config.toml
model = "masked image model"
dataset = "rendered scenes of toy objects such as cars, trees, mugs and chairs"
train_examples = 48750
image_size = 48
crop_scale_min = 0.8
horizontal_flip = false
method = "mae"
mask_ratio = 0.6
loss = "mse"
encoder_arch = "vit"
encoder_norm = "layernorm"
encoder_norm_position = "pre"
encoder_activation = "gelu_tanh"
encoder_mlp_ratio = 3
encoder_head_dim = 32
encoder_fused_qkv = false
encoder_bias = "none"
encoder_qk_norm = false
encoder_parallel_block = true
encoder_inner_norm = false
encoder_drop_path = 0.15
encoder_patch_size = [4, 4]
encoder_layers = 8
encoder_width = 384
encoder_positions = "learned"
decoder_width = 192
norm_pix_loss = true
decoder_layers = 4
init = "xavier_uniform"
residual_init = "none"
optimizer = "muon"
muon_scale = "match_rms_adamw"
lr = 0.0052
momentum = 0.85
nesterov = true
orthogonalizer = "newton_schulz_5"
adamw_lr_other_params = 0.0008
cautious_weight_decay = true
steps = 13600
batch_size = 256
epochs = 71.4
lr_schedule = "step"
warmup_steps = 680
weight_decay = 0.08
adamw_weight_decay_other_params = 0.01
Rows from block 7 of the encoder of a small masked image model, named by matrix and row number. Rows with one number belong to one neuron. Each number is 128 + 24 x the weight over its row's rms, rounded and kept within 0 to 255. All counts start at 0.
After each neuron's rows are labels from the 100 images, of 14848, where the neuron reaches its highest value: "peak on" is the class under the peak. Only what is clearly more common there than usual is listed. The data: rendered scenes of toy objects such as cars, trees, mugs and chairs.
# fc1: MLP up (encoder.blocks.7.mlp.fc1.weight, 1152x384), inputs 192-287
# fc2: MLP down (encoder.blocks.7.mlp.fc2.weight, 384x1152, transposed), outputs 192-287

fc1.18 [137 109  88 105 153 158 156 120 112 105 125 122 174 114 185 159 109 126 145  95 139 184 183 153  95 145 133 170 117 136 191 145 134 158 116 113 142 132 144 112 159 128  92 119 136 152 154 120 158 130 146 148 135 124 129  95  82 153 101 110 170  89 146 164 131  96  88 104  92 125 114 115 108 145 109 154 123 102 110 100 153 125 104 126 115 165 134 119 159 113 115 107 144  87 139  79]
fc2.18 [150 149 120 181  76 115 136 156 144 131 129 148 154 128 111 118 135 122 123 147 129  58 103 116  87 146 101 109 111 167 152 100 149 106 107  70 177 149  95 133 120 128 115 118 130 128 146 118 108 127 117 120 101 120 138  94 135 111 149 107 145 159 121 104 109 102 163 111 154  92 115 127 155 150 109 120 129  96 119 167 145 126 115 110  94  92 164 137 138 104 125 115 107 137 125 142]
peak on: barrel

fc1.183 [203 109  94 136 156 144 109 143 116 176 120 106 134 152 170 127 127 127 118 153 139 129 146 182  92 132 103 123 143 134 149 123 136 149  82 171 116 133 141 172 113 112 106 163 166  96 137 105  60 126  99 108 116 119 114 178 138 111 133 118 160 141 104 138 128 123 127 137 162 141 144 105 138 134 146 134 121 117 176 105 140 132 125 119 138 106 167 158 135 135 138 147 124 128 147 152]
fc2.183 [ 65 160 152 146 151  92 129 113 133 117 162  89 114 117 142 134 130 166 123 131 108 109 110 117 129 127 165 124 130 116 131 146 115 133 123 151 153 133 151 141  97 148 147 111  73 121  99 119 182  97 149 129 115 112 130 144 119 136 146 125 112 104 164 172 138 147 115 111 109 153 133 109 113 108 135 151 107 146  97 168 118 117 163 151 108 146 123 107  63 148 124 122 159 125 118 116]
peak on: lamp

fc1.53 [123 134 144 149 134 127 109 110 127 125 132 135 101 146 106 140 102 111 125 134 165 111  90 134 138 100 152 123 154 135  94 127 130 144 129 101 145 114 137 114 119 149 125 137 156  98 105 113 125 151 137 141 130 123 140 137 117 128 133 109 160  86 154 120 132 129 107 118  98 144 101  99  76 170 111 135 145 110 112 122 128 118 183  86  97 128 138 144 166 158 140 126 118 154 108 118]
fc2.53 [141 118 139 119 104  95 133 137 123 113 109 100 125 131 140 137  91 173 151 144  98 105 169 156  91 103 104 173 103 109 168 154 144 120 104 102 107 146 127 114 117 118 123  74 142 137 114  99 134  88 122 123 120 139 158 158 121 127 145 126 136 134 108 127 151 135 161 135 143 141 144 121 147  98 152 111 107 139 160 130 120 130 108 147 179 131 157 121 123 122 143 119 117 155 133 118]
peak on: car

fc1.186 [110 155 114 158 150 105 126 120 125 115 134 115 110 152 113 132 109 127 127  84 132 133  98 136 134 114 150 133 112 193 154 143  85  93 139 137 146 150 123 142 118 152 152 101 126 121 116 122 114 113 144 146 108 117 130 133  87 129 163 105  87 128 130 151 142 121  97 117 183 154  91 131 121 112 148 123  95 145 132 143  99 132 127  76 141 152 114 128 176  72 100 142 115  96 112  98]
fc2.186 [116 131 176 118 122 160 155 118 132 129 125 147 121 134 149 120 117 107 120 161 133 102 153 104 124 147 106 134 125  66 134  85 118 156 136 123 106 115 138 112 119 124 117 188 140 115 147 119 106 136 142 129 134 125  97 151 132 142 130 165 175 107 135 123 105 133 132 121  61 104 172 142 141 115  91 129 189  97 119 119 129 136 143 182 109 134 174 116  81 169 168 115 147 148 138 121]
peak on: lamp

fc1.436 [166 131 118 112 132 139 139 118 166 124 113 133 156 125 131 149  69 135 122 151 155 124 134 134 162 129  89 122 127  97 145 122 130 107 129  94 169 126 156 126 174 102 131 121 141 162 124 143 117 132 115  84 144 133 128  98 153 176  94 123 111 127 144 104 146 175 141 153 148 146 118 145 123 115 138 143  92 146 143  68 114 122  85 162 138 101  97 106 147 111 106 101 134  94 139 103]
fc2.436 [140 146 172 131  67 101 133 139 116 157 146 163 150 137 108  65 128 127 107 162  99 145 117 127 155 125 140  89 123 107 151 121 118 114 118 151 120 138 151 138 142 153 146 129 147 146 121 166 140  84 105 134 126 106 134 141 142 101 126 112 174 142 108 132 152 141  97 154 142 103 174 117 147 124 141 114 170 143 110 137 185 132 134  93 138 119  88 144 118 132 122 142 131 112 109 107]
peak on: barrel

fc1.200 [138 112 142 116 108  97 154  76 114 163 130 106 142 136 162  84 161  95 119 127 121 156 137  90 120 115 166 104 151 121 113  98 144 145 102 111 115 153 103  96 109 100 109 125 134 139  89 123 145 144 136 139 127 140 140 201 135 117 150 154 123 112 137 123 138 162 129 141 163 123  85 121  88 138 105 135 153 131 143 134  76 128 101 109 108 132 105 118 143 132 123 143 129 129 105  97]
fc2.200 [100 150 108  97 137 112 128 182 124 116 104 136 115 121 114 144  94 188 143 125 111  75 150 140 134 132 105 151 152 107  97 186 124 129 158 161 160 146 183 111 153 172 173 104  95 192 158 128 111 145  80 106 132 128 126 151 135 117 150  95 117 134 122  92 125 104 167  98 124 139 131 105 123 157 157 129 122 143 132 138 135 118 132 112 158 137 173 149 119 128 143 133 109 124 145 158]
peak on: car

fc1.291 [ 92 114  96 145  83 160 132 155  97  93 112 153 119 136 108 115 131 122 100 169 181 102 127 145 129 124 137 157 100 146 116  83 130 154 107 124 104 125 108 107 166 122 124 102 190 128 184 114 131 168 145 136  99  78 188 168 135 140 104 124 158 110 127 160 119 126 177  70  87 125 128 147 100 139 138 128 124  98 147 108 102 135 115 142 106  76 172 132 119 161 115 127 131 158 146 207]
fc2.291 [173 126 173 146  84 133 121 119 161 131 101 134 143 134 138 158 139 109 130 137 118 138 120 129 130 140 122 173 102 177 138  89  98 110 145 135 149 104  85 149 159 144 136 101 139 165 117 114 180 141 118 146 153 166 131 128  85 110 133 132 103 140 142 119 111 135  86 125 154 126 137 149 141 129 109 119 117 169 122 114  87 140 137 114 134  92 129 142 149 109 117  96 125 116  94 130]
peak on: barrel

fc1.513 [126 114 126 165 174 134  98 130 157 162 156 124 127 121 119 140  85 123 148 126 155 103 149  85 165 154 175 132 134 127 145 154 137 137 119 100 143 147 141 200 112 104 148 103 145 156 138 123  86 114 174 168 100 108 128 117 129 133 148 178 119 154 153 104 121 132 135  96 145 115  92 126 133 117 102  96  90 100 188 133 140 106 190 113  88 127 108 173 117 165 120 141 140 131 116 105]
fc2.513 [157  83 107 133 125 122 192 130 105 120 131 143  98 127 125 158 150 114 132 153 128 109 108 173 116 130 100 126 119 113 150  83 106 179 117 127 130 141 124 124 135 145  69 107 126 110 116 102 143 131 113 132 174 134 122  90  95 109 134  75 158 136 132 138 135 180 108  87  71 138 130 143  77 114 142 152 147 134 119 148 119 122  72 138 140  93 152  75  98 123 137 142 121 118 133 119]
peak on: lamp

fc1.710 [ 84 137 141 130  97 110 128 112 114 165 148 148 152 102 134 174 101 115 111 102 132 137 137 104 122 146 105 127 195 130 111 174 143 119 139 162 119 117 116 127 127 147 148 102 148 100 124  81 134 129 155 143 103 109 180  77 126 132 129  97 139  92 127 132 156 137 116 101 149  94 166 125 108 125 145 142 114 172 116  83 142 144 148 161 157 109  87 153 150 117  94 119 128  97  95 130]
fc2.710 [125 116 114 110 117 168  97 136 121 104 116 110 107 128 160 125 127 142 136 138 154 144 147 144 124  96 165 134  82 147 118  84 129 128  77 100 109 139 111 114 144 106  90  96 126 150 111 146 134 110  59 113 132  99 109 149 133 127 121 135  84 186 167 124 122 132  98 136  90 142 145 121 140 122 163 144 111  72 132 186 132 124 111  50 109 132 120 113 119 182 133 129 116 136 175 134]
peak on: barrel

fc1.109 [163  87 150 125  94 100 115 155  96 112 176 151 127 153 146 134  94 126 101 115  92  98 121 140 102 144 146 130 103 113 118 153 131 154 102 131 139 136  84 132 107 135 106 132 153 118 114 115 151 119 105  79  86 144 129 142 122  74 128 138 145 158 101 142 176 120 155 136 155 161  94 115 109  82 118  97 159 140 124 158 127 154 134 126 136 104 186 154 138 148 134  89 117 161 148 134]
fc2.109 [ 85 123 110 104 178 162 137 160 117 166 133 121 127  94 134  93 135 117 104 119 154 156 121  70  95  92 114 124 142 165 153 106 134 124 155 164  96 104 166 129 164 129 144 117 130 138 129 131 104 137 187 159 100  58  83 123 143 174 160 105 137 166 128 130 111 153  98 116  91 149 123 101 129 147 140 149  89 128 122 120 157 139 154 152 151 155 129 135 134 108 160 152 145 104 104 102]
peak on: lamp

fc1.588 [132 123 153 123 100 127 182 145 153 154 136 145 130 118 127 167  81 112 130  67 140 122 150 123 102 140  78 103 159 158 138 154  78 151 129 154  97 133 134 129 125  81 130 142 115 172 107 154 142 163 151 111 107 127 145 164 115 121 127 108 157 121 140 141 154  88 142 127 155 122 109 183 181 149  73 159 173 148  87 145 108 111 123 132 186 126 137 120 175 144 124 117  73 161 135 108]
fc2.588 [135 118 148 138 162 115 146 145 127 145 105 156 137  70 114 140 116 122 131 143  94 143  94 114 168 146 165 143  92 132 125 141 172 142 117 110  98 131 107  78 131 191 151 138 148 103 154 110 134  99 155  94 152 122 116 105 160 117 110 119  98 121 129 127 102 103 135 156 103 136 147 129 106 135 100 101 110 137 108 143 182 120 148 123 121 138 165 122 128 112 152 136 152 104 110 180]
peak on: car

fc1.629 [102  99 122 158 144 149  93 158  90 103 115 133  99 111 100 122 135 143 165 134 100 127 123 129 116 140 128 101 101 128 138  96 148 137 160 107 141 116  95  96 150 134  90 132 125 120 151  88  95 103 163 159 139 138 137 160 146 100 145 132 124 143 163 125 103 154 129  88 105 130 118 146 149 155 126 119 136 111 145 147 128 116 112 149 212 123 105 125 181 135  88  76 111 179 133 128]
fc2.629 [170 140  96 149 116  71  71  91 112 135 112 143 134 133 133 124 116 123 100 130 159 135 106 141 106 159 120 169 134  90 149 130  85 134 145 101 151 135 174 101 144 114 140 149 114 150 136  85 156 128 111 117 129 107 127 152 112 117 101 121 141 121 129 126 136 141 148 105  73  93 159  98 144  98 142  91 121 146 132  97 150 138 134 158 106  82 129  64 137 118 165 107 164 149 112 133]
peak on: barrel; snowman

fc1.12 [141 111 127 118 141 139 126 143  88 105  79 132  97 126 178 152 121 143 151 153 148 117 127 114  96 201 117 125 124 117 154 109 157 152 137 112 130 167 134 111 130 141 136 158  95 152 151 133 134  82 133 178 101 111 125 118  78 155  97 166 109 118 112 107  86 126  92 140 129 134 128 116 112 136  81 135 142 136 139  97 135 135 112 132 132 131 107 150 116 108  90 103 143 102 120 129]
fc2.12 [110  87 116 140 162  90  98 117 144 116 150 150  94 147 133 109 147 143 173 143 112  98 131 138 128 177  76 142 126 134 170 154 140 115 144 140 142 115 101 144 116  87 121 116 132 102 147 103 111 147 130 131 143 128 111 151 132 107 149 119 110 149 106 132 123 142 133 138 131 125 130 165 149 123 127 110 133 164 135 134 147 131 122 148  95 135 159 109 156 114 157 140 111 173 104 165]
peak on: barrel

fc1.191 [139 109 140 137 141  82 153 146 130 103 103 161 100 115 136 144 176 152 149  95 120 107 175 180  94 139 130 129 140  88 174 116 154 153 138 152 135 107 170 144 133 104 185 142 135 161 122 102 144 143 160 131 132 122 153  81 123 123 161 174 147 132 146 132 143 149 138 139  98 150 135 165 133 101 122 110 117 147 155 108 110 112 139 138 163 133 167 101 135 112 128 107 149  88 137 139]
fc2.191 [106 157 135  99 122 165 129 102 138 109 161  86 154 127 112 115  97 117 124 167 147 118  68  77 132 118 147 170 110 182  84 158 130 111 152 127 108 104 100 187 127 155  82 112 123 140 149 136  90 135 106 119 124 114 119 190 149 126 131  54 115 143 142 119 108  83 134 108 159 133 117 144  79 149 123 162 106 129 122 156 135 154 114 125 132 114 110 103 122 127 146 124 153 164 156 133]
peak on: lamp